Rows from block 7, named by matrix and row number. Each number is 128 + 24 x the weight over its row's rms, rounded and kept within 0 to 255. All counts start at 0. Numbers have three digits each. After the name is the row's rms in percent of the matrix's.
# conv: 3x3 conv (model.mid.0.conv.weight, 256x256x3x3), inputs 240-249, a 3x3 kernel for each
conv.63 102:152150122097154132117145083148106167165138129129110081115136182128126182089106124126130133106133164121139109086148110152132130113138143091144121146092141155146105125114157139128083166111093135113117138097150134103109096146096135156159145090175131141121100113152143094138
conv.64 102:160136152102162152131096134106098075130113136120137111117151153097149122089149111120101089101153091105142106136152121122168139127082150164084125107126105139126163094063135083105122154167161157109127137151174111106142150145125138145119111104161160109153128140096110143117
conv.65 101:113129123132133131135097150193087131133156118110130163169104134160126123161128115147125138114129094101126091096127160101151133175108099146137158133149129125126140114199199160122115103152103122116159134076134169132116141138100126159070134156091162141153131179082112100143
conv.66 102:117117156130090126154164111125135150097070158117140124096126128147153160125078111134102177130130112068157124114122125127125161142111096129105119120134165175103109127165111118092147104165117124107131134181151117135134132135164120114158143128092132170090081115149114122088
conv.67 101:132082099099120151178127121164130091152157118155145159134131127118111113143115107122178115133154125170164123135147133123114142107172113089154111171137111150160128113148195101093144098132107129091123076125111144175115158116125133134131138121091115128121122125113109104148
conv.68 103:150095110132119102122113150126148153118102117098149149096158117099147178066144113135103120143147138073099118091136115155111132180143108153162128126127142116141149120127097109154140137130079136145122148154134134129120132171120114142121080123122146098128095129075162147083
conv.69 098:097106133114128138142112118154101139120126136128132158136114132161168147118067126108145133133136116083074137115148124144165148140101117161138132127138129092103129111117184159148145106116111140143123129155098079106139116131133144140115076132107114129131119124123127129189
conv.70 099:110121127132131137119134115112110136130133110191147145153079140120122167108117104135170147123149147092131142120106112115088136122082103117163096120099107163182132154131153118157120123145141129082159103124155166130127140118117130121125146126124106108122101143122089154167
conv.71 104:116120124094106159089148154140113116089113140146117127180126110095161098127139133128127132143101109138098123193140127118138133141145132110119131150104154151157163124194162112111123141129095153133102127104112157115116170123127127130166170160141105126121116119120144121140
conv.72 104:149147111143146104099066140126171136153142163112158144133123130105121166143097086139122122125134113158136135117110102150115186145093132165171147112120121112120101134163158153108147085118163146155113154129148129127119126122126115146131148158150128156147129148135118146132
conv.73 101:135117082119117139159147134100113139097112129149100122147118108124095142091107139159148108108154145117122151081172153153115118135134111126117150103127104118139131130144126125148162129117163135143194147118164098115140100112136127086081078185153157127117106148148126125128
conv.74 096:091114096122106125155106131115112121088186112104139100133141163112129127135117127116113103182120117154148102118099160183117111117119110113176101137141099121113118136105140130133169152154119137123145111122109121098144114113137117152125145114142171165105112152154117103142
conv.75 105:169098152120148151173105152128149132117119130106116091138096098165146147127100144168093129097130150103126167137126157094127095150151118188113132130123148095144113162115104187103130132108108142112105120159113118117152121196126178103122183078112123157101168078145141112096
conv.76 099:099109141095128144141125123097127109150097114149084137149100123145146120116130122139120146160108126124131117069102132159143117115127134135131162104135124133118118128136122147120148129106124130091177105110119138111144139170152136109104107095148130107146169135118106162135
conv.77 097:118114094127138122125093191139150128119128112152118156120136150133091126158139139101117114126168113138139106087149131158153152128153117125094109118131139124100125127121112147124157122120153115151166129104090103106116082143133154107105137135167099084148107138137121110115
conv.78 106:145085128112105115159097130106119121185130126102122111143102121139147103099118141115148112116120104140131100123112148130130124104116107097158138132091147153168107147102138107134155115150147129120118111114125095127099134135128107091106096143119111117108177136118170159121
conv.79 105:111135104108135101147158120102148137116105136127131115142133130154142137103146107075119138189147115105130106139127088136106102123104134086111136175119090075128097081121118126131181138095107139131151141102141105110160141182094113130164126117106134119118111155099136074143
conv.80 101:138107090163167144134152139117125143136135119105134166162119122135133137112162154110151130141146137138153160123104144095138156147135109118126119117138129143134132128173129173128115147146123127117104122090122120132126202148140106135093133135068135115134144141145125137123
conv.81 104:122125111121118104145132140160083130126125092118118111132134130157118148118112183159179092166106122100161123121135170166109124152095120154095104119127138099120137164090097151158145119148099097156165149100135106129116153116111112101122130098117146162101124122125106134118
conv.82 100:097106123081106152131150153144130104136048131126114153160089105121134141119150106136130075114158077135170135109157129112077128114135114094130145190137137144126156116158147135162131134129119160116142110115107157122095138062113123093137109130111087114103140138177167075148
conv.83 101:127086088082129125151111151092133155130134109115118078103160134108135117080126122117116099082112122102144095112149160130078109159148129127142114153141158093125148122095135111171113130119084138111103102105147075104136105129157114108114132076167172113141146163099113147111
conv.84 098:152125141143080183130115113091119100115149108090176132138127107140129122115128087108129114125131148127168097113150093123135135146113187131113104123186127134101146096124141174113156132153126125138151089148094148106188122126113103147140164154122120057115152113184139155121
conv.85 099:137134121135114153131109132136144109162071134122142121124177098152133090135122125196146152134130122147145103145092113118119129088161151127113071078093135125104144138145129116128117140140123087085133068125136193140145149127116136129153145120137119144111149078162130133142
conv.86 108:129120168123105163093128111122118157145099160142130148136105125110137167101155133087143144148162113172119089131133167173145100133146116132092138119133183125145126139086173114139142117141107116133139137127109171136115110146117129129111111109090145079126110084174129113110
conv.87 098:098111162125122170103138102145157127143159134161129159128126175172105126108136134110107140141171169147121109202142095158086131128115120125120124153101103144092143095173138112090125116125109113119144203148107145154122154094115089167171086143158173148066126181125145156132
conv.88 101:157132096112148100084126172129119142140123111151112171130115138121154152152158150144125119153137140144125153115168179118142086160130131098120088120097153142105112126163120161113121103112166131139108130088115109121097136109106155128102122162139150135123148174124131163137
conv.89 100:115129143125109158113131087107135173105113132149189113095119156107148138120101167170140160100131096095153145094131109136148095094170093136117182123093127124135136123142113128095116181163113129152118124104190075135094124130150133125126124121137117083103133125121098119151
conv.90 094:166141146135127120075121145106186121095116130134108163141122101148100116152107135146137120106082137141134101112136146143122160131088107170146132167150127118104136148159096138153148130119085117125150108149143118137157116136111149105165128120122119131129124166165147146121
conv.91 096:117102137145156118122107127156127121116129091137111159139156146145148150111099102129117132139101097103156186145165155099149177104110097103155089086118114118109101176136129139152128108129153112117140142128093113126117143138135124102106142180131085121130165112112158127124
conv.92 097:164145131136183141141133101133093131100134065115163129100158154110115141126109135175101102136171155102182112114159087128127144108119108156121127141121127127115105142135157113164103097093096144169087180144145170099090112127125175105159084118153149125118131103110171137145
conv.93 097:116130092126104149139112098083151114142162109122150156137101097124105130118152137139115167167112086092158166101144105168131128105166156125123125139105133117137108134174137137122129140154148105090123152115154108136145146126105139082109103130149133134098086131160142100141
conv.94 099:122148102142126130115084110114112080127122142144140120114144152152127154108123122156150150158131106094118153074146156133128121099130123159102176080134147129156125102108166164116109142158202124127132103172162073118107171145138112117108180123133145136090129128128126103126
conv.95 106:158110093115104140151162146122150124130159156107104121152109116139099138163144167107084142108119168153120129155117113131076097113135139132111130119143125123127123136167132083185098109127122169129112133132125127168164143139117130108116142075095107144150113168115162142145
conv.96 098:163107138086166100109111129111123142126098141090157145143148112135131133108162163098136106126092141132159152125112146127068088110164184128106141164127121128161134164131125117132110138169109119106094124164119114155137128169141140133148131133131118099116146094119120126114
conv.97 101:112098087136107135168195160126147104122105138147111126160151091069142085137082161114130134136090121118160177151086137132081144159112115177085126146135141092141119119086149121162136107140140113130097162109113140147110168058130146107130106124156109102113118125152091117147
conv.98 101:124115147095103124159156094123146115114121176101095128155147114147128112137123170162108131109125166140136130124125100172116116148103119109121105151119149164136155125084111135111173132110138124173124130146162069071101128144139130149126117106135105155114134088135124143145
conv.99 103:119132120118110106144134130148139125122145145144148088162154155136091099121115154138147127099090137122129143107111151118107131099100117127139109163166135122152135109164130102099118135109146114151114147125146146155087134116141134114142141144151160124104116135144144121109
conv.100 104:104155150121109115109147134138157126146146135116124142137111133087130126128158124106154116141103154121148124105148070110121148163147166127129102136149070128097072073142115111131152130136123176154149121185158145110109118134088173161152126125120101153063103114148184132114
conv.101 099:161128184129129090121121078141076148129129119130109110156140137132123090102127126147152118099112080154131105071121169106107130163113112129106151109125089122079124158130107144158109160097178128128074128095139127094129123175120121117123111118107106091136152123141116145097
conv.102 106:144135164119095162134173164115110136133068089162164145124135115168123166114096122162130128104089126142132138154133161128162128129150131168136107159135106141145103175135163125101158124085156124099120119159084164124163101137120083124128161140100129152098153153174136112116
conv.103 099:114100109155129107100159153174109125172104114116138155119131114168151112159137144096129077154114168116100101126168147078120136117113117153124127157102140105102122127078132100143166108109162100148140113140138139111186095174160152119108138109112117111123117127149140123082
conv.104 102:125160179162087131127169119143103183154176101114129061142125127085082131158117139088159104121158084087116176135138130181114087132097124156105107122139150118128127126156113146170106127105136118141167095155120103108180114130119119088128110146149123100166127148160156128187
conv.105 095:128091136131150096081123079141137137149144083152083128149102108155117125122076125145126140082154144116125160143119136116091138130092157137104123123090120099134147134124119139135114130090123115152132153125115133120130111125112214156072094128127116159095080123144154118136
conv.106 093:137090160146155125137126145162179139137123132176120167099103135142107150152132168160120066104127143154152139101099053126167143142119106130133096120117122148130121101099102103114115084099101130101110103112146099103169131142153105140120115087099095120157105143127126081176
conv.107 100:123147110152115117119121140092148155115119122115142143161124149103112131165110126121081146132117115157116138117138128099145106159130146112158102169104090179124148112111138075138152164119166109127121149124172137157142167148132105149130131139157131145147132146119119126174
conv.108 101:103147123123084140125136154128161136099185137145151150138085146127092125117114115156137129183111110146147125119131119133106153140114098138156125111130099121073094121137112153141154077163119159183152110192134095151134130137101149120127119124123130120128146169110104095119
conv.109 102:140138170111163102184133136158137085203150108141123139105118122124127136130151105101099114101126105145179127109124097156128130179087116119110135120102172126119119099128115144143137102146139113108140144099157138141109110133088105128125151141146116137145112143127090130144
conv.110 096:137120147114084138154071118104131114196118099134129124123161125105143110104163132109114099161120084180124169136095105171138155122077144108124126138144155126064149141139113149099147101120135150106137100124151126119135141140145113115097083131104117115121144113134102106098
conv.111 095:179117106099120125152131123142119185158133120088114075161147115109156153123095108157111095142128118172111167116098144125161185143135162084151159113139123112120177145149086129140118105152121100143146157144137107088090091134129135129146096098114120094125090120144160131147
conv.112 102:105122147145157110163091120137169144167109105126112131154078115119100130130098103102136127113140126114176120121132188163152101114101121142102165112174151138097192128137083133128101096134129117141163101136138095139180133132115118113121066182141118144119151131116057138091
conv.113 096:153121124110172121104153103133129107164121105163147154128112154144169125141165148118107100125153106122149121106128154151129124153125090123137115105150118104123141129100143163164107085111087106165167118121142127128127079121132120151130116128131132132099122145117133100166
conv.114 100:100118121140140103134176090130132133114120177115150135110116123104113105150103116144080126097169105130123168146100133142136118127166153129117109146128130122140155130120155154123127120084151120147131103110079123130158182131112139125102167110150150110092148119168080109104
conv.115 096:144104089136136148111136169107137166121139105115152131129137114101157086062120092154110154122126132144115148142127142090138147070114104106150125167118117179143125125180159132107147118096112147128160171169114081125151114134112114095151150106105147098119133124175122126095
conv.116 100:116146096145136118151155108139129068129137112218154170083108119109085139122141138165138157081149167132114118135135134152120068100138108140139148109140104123117149158117126118142142146092125120131131090071133095142145182127136114132074144149119153116091141125145143123130
conv.117 106:135148149106146120139162168113118126128145192146134146127135142161099132094085146120075112094099171130126133127116129173122076134160114118117124103116132112118123119116098071078155183077135114110112113111107143116090119141134143140091167123158095139108139108127168111136
conv.118 108:157134127120118098119153145106114143116147149113107104106143117146076110118138131145124119106119164104129068105123140143110114073183128133148100148117149129116171135098143137102163124118132141099171151142127111119136152078117157139122128104129171063156082107094118117124
conv.119 108:149129124153130128114139147127139097141124131155088128117128179157117118130166151122131091128084153158170065143149107111126085179135079135174100143157126156105151143101132093124111157128125098152102111117159142128122113152112146170121121103136121160118132093118136129110
conv.120 100:139120114093139134128125117110148140129142147087149126150138172141140139106138113094188140133096149120108130131096115146080135105127135137180157108147143099122136162144136129133138117118155123166106118115164092091110122076132112155133168154155093101126152157089104112152
conv.121 103:149147143135108138146110137109140105162162096123120101129109101101129130129122147104134081164139114205114077140085137122078170183134118142137111086125136113120123164137156135118108164117136134121124113164118126169146117144113145100123133121125099133122136117126105120140
conv.122 095:104106115138141128130101124128109102182135107175126132161094120138108157118114105102117143141163168150134112133089131131104132111130120120132106109126162102191113131135091116150113101119101136130135119131145164125136117109126128094138145111077126127064126141134084119138
conv.123 105:154110115114094088135125141142174139124118102144152113137105149126071149164108110139156124107130131087115207096120153130121104144119178099099149150156155102117130140159118152142127152194160173174110104138147135118084103140120109114094117111095131088133120150076130105150
conv.124 107:144129107120127087123107154101108126130104143089143143122119157157116117146077166118121143156125113114145121127152121183160121077096130072156149146155087149197157143120127143109098111156148145121127088105134115091144166109099093068145118134131121129108186109110138131118
conv.125 106:129112117189157144102131141135140124146122120102131152105177112155132085153095164120122115151140150176110107151081137133082178087158112142116137134110111115149137110099145112103155114137122140134155136168128132102117099134144091118101118145122096119145116126087096144174
conv.126 098:109158132125120121092167178138105110110168110142110152116140162089139199146096124123114146143185097101161153081110116180128149117104150120129157145118149170164084137107144123133137164131166097152111146143106129139144062168174109128143132109114066129143123126097098119077
conv.127 105:197122127107133134121157105127094165110113178117126119147123120139109116103171142143105163136120130112129103091135101139156097150103150181169100124181135127128124161132122112132113087125149124138166107114100105139165137140085118118162134078168145146078166104092088126139
conv.128 099:128159132118164145102135117189114132154142119130116109140159131143156072111114139159128178116149097095108128098160136091088127126130129148112124115126110149145130136114111127076105091098116107164131095144131141103138115129105156107134119109128165084091168122090117183155
conv.129 099:157112076113121061123161108115138161169137118159121160125078113140130114127135154071113115066119172162161135122155109148144125103114076128094122121120127139141147141147150131172182139121145070141119122123150129111167107094126183139129162142155134139152127089114147091107
conv.130 102:179081144119113119137128136141134147128144122107124087154114119120118109136115105132119130158117151159063103135136135131105135106141158115166089097124150158132141169138157113095119146105191145164123111129154131120109189091146079113116117113157098150170122130088130133103
conv.131 093:133094116115124162155179109139144136126129151129147084123132143132115156103144099159136126154121153115112177142139147122101104136120154122138128149123153143171183125134159100167087084141121129159145097170104131121149112102075121100143112150128131142158133137134120146119
conv.132 097:105118081069128115103166085114124117088167149134079149161072183124120130126120088128143121155112119099102132122130100138128126146127086105122144125120126100125102151139089125121180099171083129152123093133149113101162119117105173130106109157077150152144115133161095125120
conv.133 097:100139118168090116124146141134143124124126116133115152168133153125134139114137165137163118131120126113112126102121129101158111113127125137150167163141111157163076147130161078136093147101129133129133123128117134157097160164109095146141077154186167110141062140108133107132
conv.134 094:134144117146144073121105161159140120130169126072094198103113110113134114106154131095128112156134137164161136122131134140091181080128111132115092140121124107139129164078107133137149127100130146134148179141105166107143119085115150144144120158149119148105120148149119097159
conv.135 100:163138112121126148138110139163119139157120114101169116076148176136096062070094144146132154090137124155127126130132151141145096119152144142168111140151148157080170110102136159163135147128140138117173095187172114109160178105137135094106169097128102075140152134099087134114
conv.136 096:111116103168136107126153095096145116134136120148158105144173096133136119130162096109160178145102098180141068136153146132156134109128119126107125192131136179111106124154135102099107135126148096098145081135155123048143145179119105125143105101173117143145134123124073137149
conv.137 099:111111154139061122175053165132144122145106132127131132154081071133122155076102147118133091124132138116091128127095135137118175110111110116128123140160117147122118100075143145122091150131081123163107155148142095150117098127143184135138092116131068110162133132123102111093
conv.138 098:094120136128114124135148096130111166164083113135127132166158127169128104162096078129115147094123153143132115089091059174142155115175165148152126087127166127090105098126123132128129127114103132112154156150191110146167123104116110159147106104148133153109133163130141134124
conv.139 094:102145140144073149153148176120118113179166120163126104133168119132107106136149140143104109107131156095115098137116183124127141166106113157118085141120115139150131113113138149085127170119131100124120132149168110125101127099168132150124094120122141096113126117135126122164
conv.140 103:150120078153133163150119122092104117103113111133151123090168111138151167144129089144125151154137155118167157144121135119160167097102150080087104070153152162134117112140126103143141120154147157131106135140165154133136141090138093121094117157123144148142097103154134150137
conv.141 097:139125112134094127103108131135111157138141109123119142102129146134116104122103145116143130143087127153127158111164164148114092130098128154105125155097134102121126166126085116115136118127100109077145122078123092114088114164108099128114160086136142140126119111151116128134
conv.142 102:133125126136168096118104131139149102174091132159167131149120102129110160094157159088173123122163137100167123149151143123156146120154155113118190117184142134173156127153080158125076091112127103092203127126146129168205136145130105139155127108105131095096146117150132119113
conv.143 099:126132144137141121127211116171119146129130129116143106149131154095106140146122134111130118126125167158142087116129128170116167111147074115121111189162117129146136117130142130136148124098103128129117083154157169104133139112106148142117146144134116102164165112115094140124
conv.144 097:102131105088121134144146141137109097146149101095121107114127098103142131115108144097165110185116107114101143142155115112089108141148165148102108160119119157094064123120142122115157136121100114133161135137119118136079106145083125070124078151114129168114134101118121101099
conv.145 102:090169173163120093127120176087101110127107138159108150130167123169151107113131128107169106156148073118095107133149118113145103128122131136113114112150113167138089084115142134117111114156145114124141096133112136102145128137078155142114141163160104123149087159126123159126
conv.146 094:132148128124113130096111179147109137107097168141105137105142196138139109165105108111147152126133097080121115134130138112129180127131152139154166163097158130097145134116172154143161141136123081141155147114151124117095121112099133151129077094100151128111145117117154127123
conv.147 105:099174116102104180110113088160170114106153083108106106127115106108121109125142106166150128130144136080135154101147105100067134147108134096137142124126131163142087146135150145136122135125155148179147117196063128132129184091161148111132154098141110144127141140151112068084
conv.148 096:150114161145144127142117142112138145107131133076122114138145143115120132131178090095097114208104142144114132156122152131154119130155134107122115091117114148125143115144162117102145116140112157120090136128136165155108142118134099117126120137109170175149114139112114123142
conv.149 101:117069149094166130135134129134158166125130125088148124137151090154121126154110154152138130100158156130100139160117118155137105095162163137140149127175140138111128163118132130124130091086116137121122099120158090104127142162142106108124123136137108126114181085156126100107
conv.150 105:128135119148160113114110076146087165156140134109130150144108134145117173126098120138137101086156075082128135125144095132129121131118145144128160118105159120112129126115154197088143123159063130092084111116167153080161140151104129096124122142190124144120147109093068166152
conv.151 103:124110139131140099114145107085118075166111156147149144121109130154107166161143094139131107114160118146080141131151153130149149134132122095125107139150145156157136134159088141101156143155055144090123126102130086094096119102120100118134134132122125160124082116098141084106
conv.152 099:157188103142147125089161105108146118166155101105173115116097155133111112129084159129114132117138168140105159137082152112195085134124132139109129158130172116172134140072122149149139158064092140112164117107131096180090161145123125105124178117131111158126121127129100129171
conv.153 096:157125124088125160134149156097137094132144172095132113129105163140106112091104121135148110156105113098085163118145141158098100132134148120132136130135118168139145131139151118145146131094161134119108077187142132090106120094130150131086107120128166142142124115102124148114
conv.154 105:100155164151167137159124109138165134115125164146127108103091150115150071118126113126110151115123143159140141117083138123157116181103127130112173099143142114112140125162116135127099096121096129096153132164119116148120118151114106131144125139137178099155126140073129112111
conv.155 103:113141152094157129169151136080129079153144107127123112152135166123106127152093152098158089113102107089179156138135146101135155101147158138149096111143100126155100124112146140116153119119139098102119118151146127141163137139153113119124113127127122161114151134132142176128
conv.156 104:141163134107117149099143163173142122118130125105153125123121134111113120109139108153095126148128139138118111107172135084137098152125168099140139148113111076148051118132075146125129192125139100129127124143138130155136126121126148121125139082113122115147142150110138126145
conv.157 105:115141164114149075143163114130121121126155138114143140068140145164122119133130165058153133091163126103153119102123139109084126137157150160081131099127167162126163130143127131111133165178103106124131112116168132127102163123090168157156153144115147164129131092099100125157
conv.158 100:141119121146130117130143097071141146131123150120140147155143151151193177138150149112123172105123156123136100107108154130121099105140129160133176116109150137129106130132125127118113118102144157156141155128138092115106158089135135137067117131106099133114145145120128177135
conv.159 103:077137116133157147143109159134166130099121115149114130137113121114127153147184142113058147112163105160177114133152115146088174126162132108124090099121116124096145132133161129124134159101113117087092139130128165170200133120091133163134095139128140110158133120125096127105
conv.160 090:167141169161094136126139096146129168187092099140106119118149122086132141142117132163120116104099098124163128154176097104151101122164125088138112136132108171129137169119122114124113127147118101141106089122071122140157089146141136098154100106144092140108174164115114153117
conv.161 100:121140127128152151113125143181121094156113153145111112147116141122116108177129103143109105138144142174131107140115099123128136164133121155150144146121145113118152149108136156122097160108134127080103105153119137135125137119168123103143160114125138129165086121146144132134
conv.162 100:116117149140138122140129175134136114106126196110133162126141119128125121168099107106099119163074119161122154120111101094151136099117138146086127083108098118178097116169122069140129138113123164120076103122124106143114135107137151105106107154121156127127079111119102086079
conv.163 100:156093130133134139123153153123110169129131131065110132099146161143109104136174130124135162113137141133117155143102124161103135123106127136077129174101131119136156092124166121120131117136127114117120127110130074091164127130088097144131123136137146107143146142112113112134
conv.164 103:111104159186130135113106110115112121113103133152122103142113143137131131148119088117146140146143131149079112114147119190135123115110111170103148133141146123102127144167111129133093119118125130128100149102117080148075127113134093142103157154107107112146162161075095124181
conv.165 099:146170149114128155148102125118079122129144095154150153104125081145097115151114138062151109130146150105120088174128098125135122152122120097119135094137129094155102143156131146155112093141133138089121149085138131128152079160083126147111162121095098149116159133090104137138
conv.166 099:118106147132139075167109131138160116108131134095160123102168100124145157133100118111116140127126164135133188150088104103168116136090109135125109133118099106122140096166140077163141189179133183118145155121138128128122123127106106126117139151108132107153156119135126150130
conv.167 096:107145107117117119120109126089152149098156103163096127117108107147114141124138115123160120123102124096170153176125104150111141141133108125109111134075174208150124114062145101101127122142158140156141091136138119141120190140140131118136148139160122153147108135119050133117
conv.168 104:141101139146149108146140143098088139122134086066129135129145099127130134099125147107102098156131135129035142169170108149110101100122114120166139116134145136130131076154144139158136112085155107114154130143103167115130096131117101119130117135140117135129138144138126106137
conv.169 108:106114131100083134141171111159178140099121129129084134121119112130145104125134123125135134141058139165119107152084142122128149104147174111108167139111170088166136115091120150172154108143109103144161090132103120107141111123146076154155099085164103072133135122112119162123
conv.170 095:132153117137121101147135134167118090075112130083160128154159131121095137117124130181131139097095117104128144112111124106137093137149115100134097156100166133146086161125135119102090118127146164126125097112105127070143138136095137118130146196119136113093155156106131101131
conv.171 105:093133117123143148110149154148116143155071138124116144167112112163138120099143113102171144161151108108115046123150091139118084149145139128101147118129142117114091080140137138123156159126159111141104132126142127088123135137134150157135115155102136107136121181162126138151
conv.172 098:152143057103146168139132183130150134066105130075123112073135172125135088120155201108138083134114164122149090121096136140160115122145115137178124167155112097113128131106149160113135122117132134118110170105125110147153112147148128118111123155148087123140131098165110188134
conv.173 094:175145112117146143144107101137122150134133097121107137139136176145139123149117145147139193119107146119088162139119138125133059128149122142166157123089161172135126137130137146166102101119159141116126088115123130082097172146115126123149159133097132077088146155172152129122
conv.174 103:134078148142167075126141142157140145092136124096134122141106112086146107121150180127141196111135112134129136139131109125070137155125131161141155112146115106123156182122121091132123138113160093124079119162118150101160141114120138134137085154110152108102136088114144140109
conv.175 106:169114145117148092114111087162092173120097123145137134102141102135105159149130117146114110111104115145149121124122099127113130111121119127141152158104141118070080125108082132135149119114132158118151104118143157139145154169089135149140126135080136134085143136097112112146
conv.176 092:122113097103086118124126137117157151107126084121158119161119145163094148126107122085120137104140139114150177152148119163105126115117107126125160129131148129058131122129130138141090098147139150124145151119169109174117105152110133155106131092105088123123128120167164108157
conv.177 102:155124120140149139139108113150132129113114133147069134143143084120138129102121137129124120130143167116115097163110095182115092129132151128152139141118156144101131121106084136108147101184099129110115139102169125136097102100092084167155119180115109156092139084078116117125
conv.178 099:157135098123145116139147115124116130139097118103110117147125115147146184121152076119137093140148097150118066146134106129152144130119151125138168187117127115145126077107143118125100146129122149103135147144157133154138098132111134120140143091138090124141156107149123171091
conv.179 096:123135160175151087127153166105164123127166121137136121162119173102171136130135096125111115129121095154137148119161108150159124163160097110091139184132097124133146120134111109094168125154124091093127137112130146117103086142159119129161117109155117113112114174119095086129
conv.180 100:168139150141147131113125122139124128123114152141137146133111139154094150127148108092141129109097101178136161123070103165120151164151140155112125134145091129123113140104145112156145109164121120140141138101117136149141109112163132130149091116108106107080135156081129151129
conv.181 102:143134113141117129117100109120181112116160134168109122156124090161109160165143108079122102124119105155178098113129110110115124172118172081114146158152150138150120184129128116166109097123116082122144180109139156168175130128162113150115100130136132104143136140118109138129
conv.182 101:191162118109099103087129161122127163128155119102163133127131125155133090092072103157127141136115126095160114145151136145189124135156117100143138114144118089118073107153174089113147156103119145104131153113096169088139152143163130112146113125104139156113144091184081136104
conv.183 098:176167153094155124150171164128122146140122136153117105176119126118139137100147141110080121132102102154142090173152106131160163114144087111112156160115145098154140178146110130138093130096109112083109134138168162098110126159096135176131112135119108150130117098051151165177
conv.184 094:093113096134130136143148090124164151136134156117172154110126085144172141111119171110153113171124092107195135101132109153131120139108116147160146131094156178107114131128153157104111148172112117131109118138133159148165115108118122073130164117082130086127137141123111142124
conv.185 099:136150126128168143122137092141122130092145114178129092136083145142139116149121133121131120113137122120142123119129121111108130133086131135156116123100117111122148137127105112155133125160143140091084111125157148143120109156138157145096153147160135149146123136091107157146
conv.186 102:120126149126149076131112153127169100140129075142115088094144180145144127101092141141153127172142172127100168109127105142118150113117129104134190120122120152089123153128115126109132076177149158128133097073145124165134136143156139081149136169118143098125117120125166151107
conv.187 104:153134149115142139140095121131135143080127156135129158134135129109144126125128128161159120139105146148128158149162132117140141181137123179129123130131114118146131120111115092146165144095110115098105151131143143148119114107127129163119089152137132145131076125117150144123
conv.188 099:120142123135121146137088155160114139134146038124095121162133150123134109147102173106137098086173138090136119125095113116116144150168158163147123162148136096141122141070122090128138143129086122184122134110112093100136147155093172129137134164119089109085156147103056141106
conv.189 107:153116122146139117144135077145129127119158128153162131150170135115097139196113118136161141079106146147105081081143141106175140154109131093174109134098170175085119118131176167106116130125095120165144119103129134124107157167117172112133097117140092157079128129077111146147
conv.190 095:118115145105180118142154168124117152168157121110096114099138178126158126150113116117119137137098138118127115147116111147126147128121113123140103089132162127110141168193118114129106128139113143104162108134109124156088167123106110143131112088122151109139103161127135127124
conv.191 100:149104131116108144087129154133139117108168153111174140088137135166147143143157098132137149147107108138102140149145109132129170090151137102129108153131127149101152133168174112145195111166119106107148136121160162132106140144156147154124143113129135088113171131125089128092
conv.192 099:065127145097105128136112117147107133076137124172161104092118140116120141136119132179103157121138146148132142157192164132172077123092160129131138133135135130124130097150138103130141086083143118135132089153157130176165089166121129109083109148137170061150120142115111104120
conv.193 097:127100135119131124101129145087163122125110155129141096132169135114122076110089148107117188116123134111107167152122140147076107120110141119132133133085135088148098122125120110122136107118207129143129148131108076151107105129127150162105135142135114099120142093128113164123
conv.194 093:102168144169161122107074187137160158133135107133115138105126127116113111106116182101138120152127103106115099126161134163144104085152168109172102120144071104151112128121139106121122124147136146107103158156107088171152138112134148112139145135078118085111138147108103083092
conv.195 100:141110096130132153114115142129114136121116146147135141161079138122140156122084111101097108119135142132121124110167113099140154122131119147132119086173118083085135137149154109104132153133125129125123128093149154118103173149116111132129091153147132140187135139128113112106
conv.196 099:172152133103142124113088131170096139092137125114120127122152151150110166140124114143120161114140174137111114132119138184106094124115125095137124127082171143160106099111166138118121143121126071118064128109072106166122124135134078126125139109123154153113145125082119147119
conv.197 099:128118114114145173149156161155106140117152142175127131110136131145161127111142138162147120137146121139109120128154107154110139107136134088155168144138083175130077136109137141104119151157109062145171075154119159148126161100154105149128119155127111100125174130095136108122
conv.198 105:149140082129127125148154128148107106104127139104149144119130128165136090152116111132105119134122162100175173109082139111127144085169175113174129098206179125140121128178112133143101115115092134149118138147112132127112159101120159118121143152143178120106151077137131124114
conv.199 099:109149114126105122096171145131130084117173163115142166153110199116137118088093124123154133129139136147125107150152133148113156077101101133147107160128060157092164154122099121115096166169128143168159113124141137113122117103126110103099159111160126141161106112119119128168
conv.200 099:097165109120122117117151130103122131092115101093148132099120154186161093131111155114102155135098143167112120117139143092113154164124129107143159125139105099068170119144117055171168144088136114100125139125146145192163146131057120111132139121120105161106098121123151096145
conv.201 107:094166062114122111138130090123078153153157110111108104131140095112106094142137162117142133149113131075118150123134107125136100098131139163128126110135142108166099126127150123110089188111194125120128097125121095095109111136161111144121114102135116122118095142160137153145
conv.202 107:101145170127117171132124155135135102179146089161137097091151114092151076154126123138132139101123137140172126124170174163092128112102168093143124125104080155118079143098122134093145066137121146136129123121148148141093125156110104120124152125156106116117113120099110189120
conv.203 099:128184099154089091176111110114147111122177167135092131155098075138126172173120133118133136131123104092120161154112116116150133116080119099089107113139161135106151077153110140139115083113123105132126108120174124103123120097103165139090136100095132148172117130130117120085
conv.204 102:107144094119111105085171088133081136150107112090157107106125090143116134129102108122168103112116155137156103086101163158113123145153153127134102164119137127089165155135116118117147089117120132154122145093106121109119121146104098128142153106135113146130140128153106109111
conv.205 097:181083149170139155117112109142148131121080121124164104102130106145082178130156166168119096129143120170127119136179115088107134143130128159155131162126095133096167131095154101103140143177133091128092122148105130124127125134123141166105159104112120144090150120109111151128
conv.206 106:126169130100149133153101122149146100163117114170088150126151151129125130187137113125124139141158132159116151164118116074135166155137141089154119150171100127129133143143089118112149155091166160115142131142147113124132154126118150158114088134096121130140087067164127125100
conv.207 096:157127146165156115102154141138098152119121108159131124104160111102097182088159100107082120125138118111112111152139118138120139123096081111139106132143168132146117114103131112145154133171142161052091131109141054082074112055146138119139115133111149111135126142121101130137
conv.208 096:068093128125099111153155084106093130125136118145112105133109103143090104161148124127099139121118117100129106118114110151123148118140097106115138162132109141162125101096136135092165134103134110140154130145117117101129125136128114125154163122060105119108161151138104146156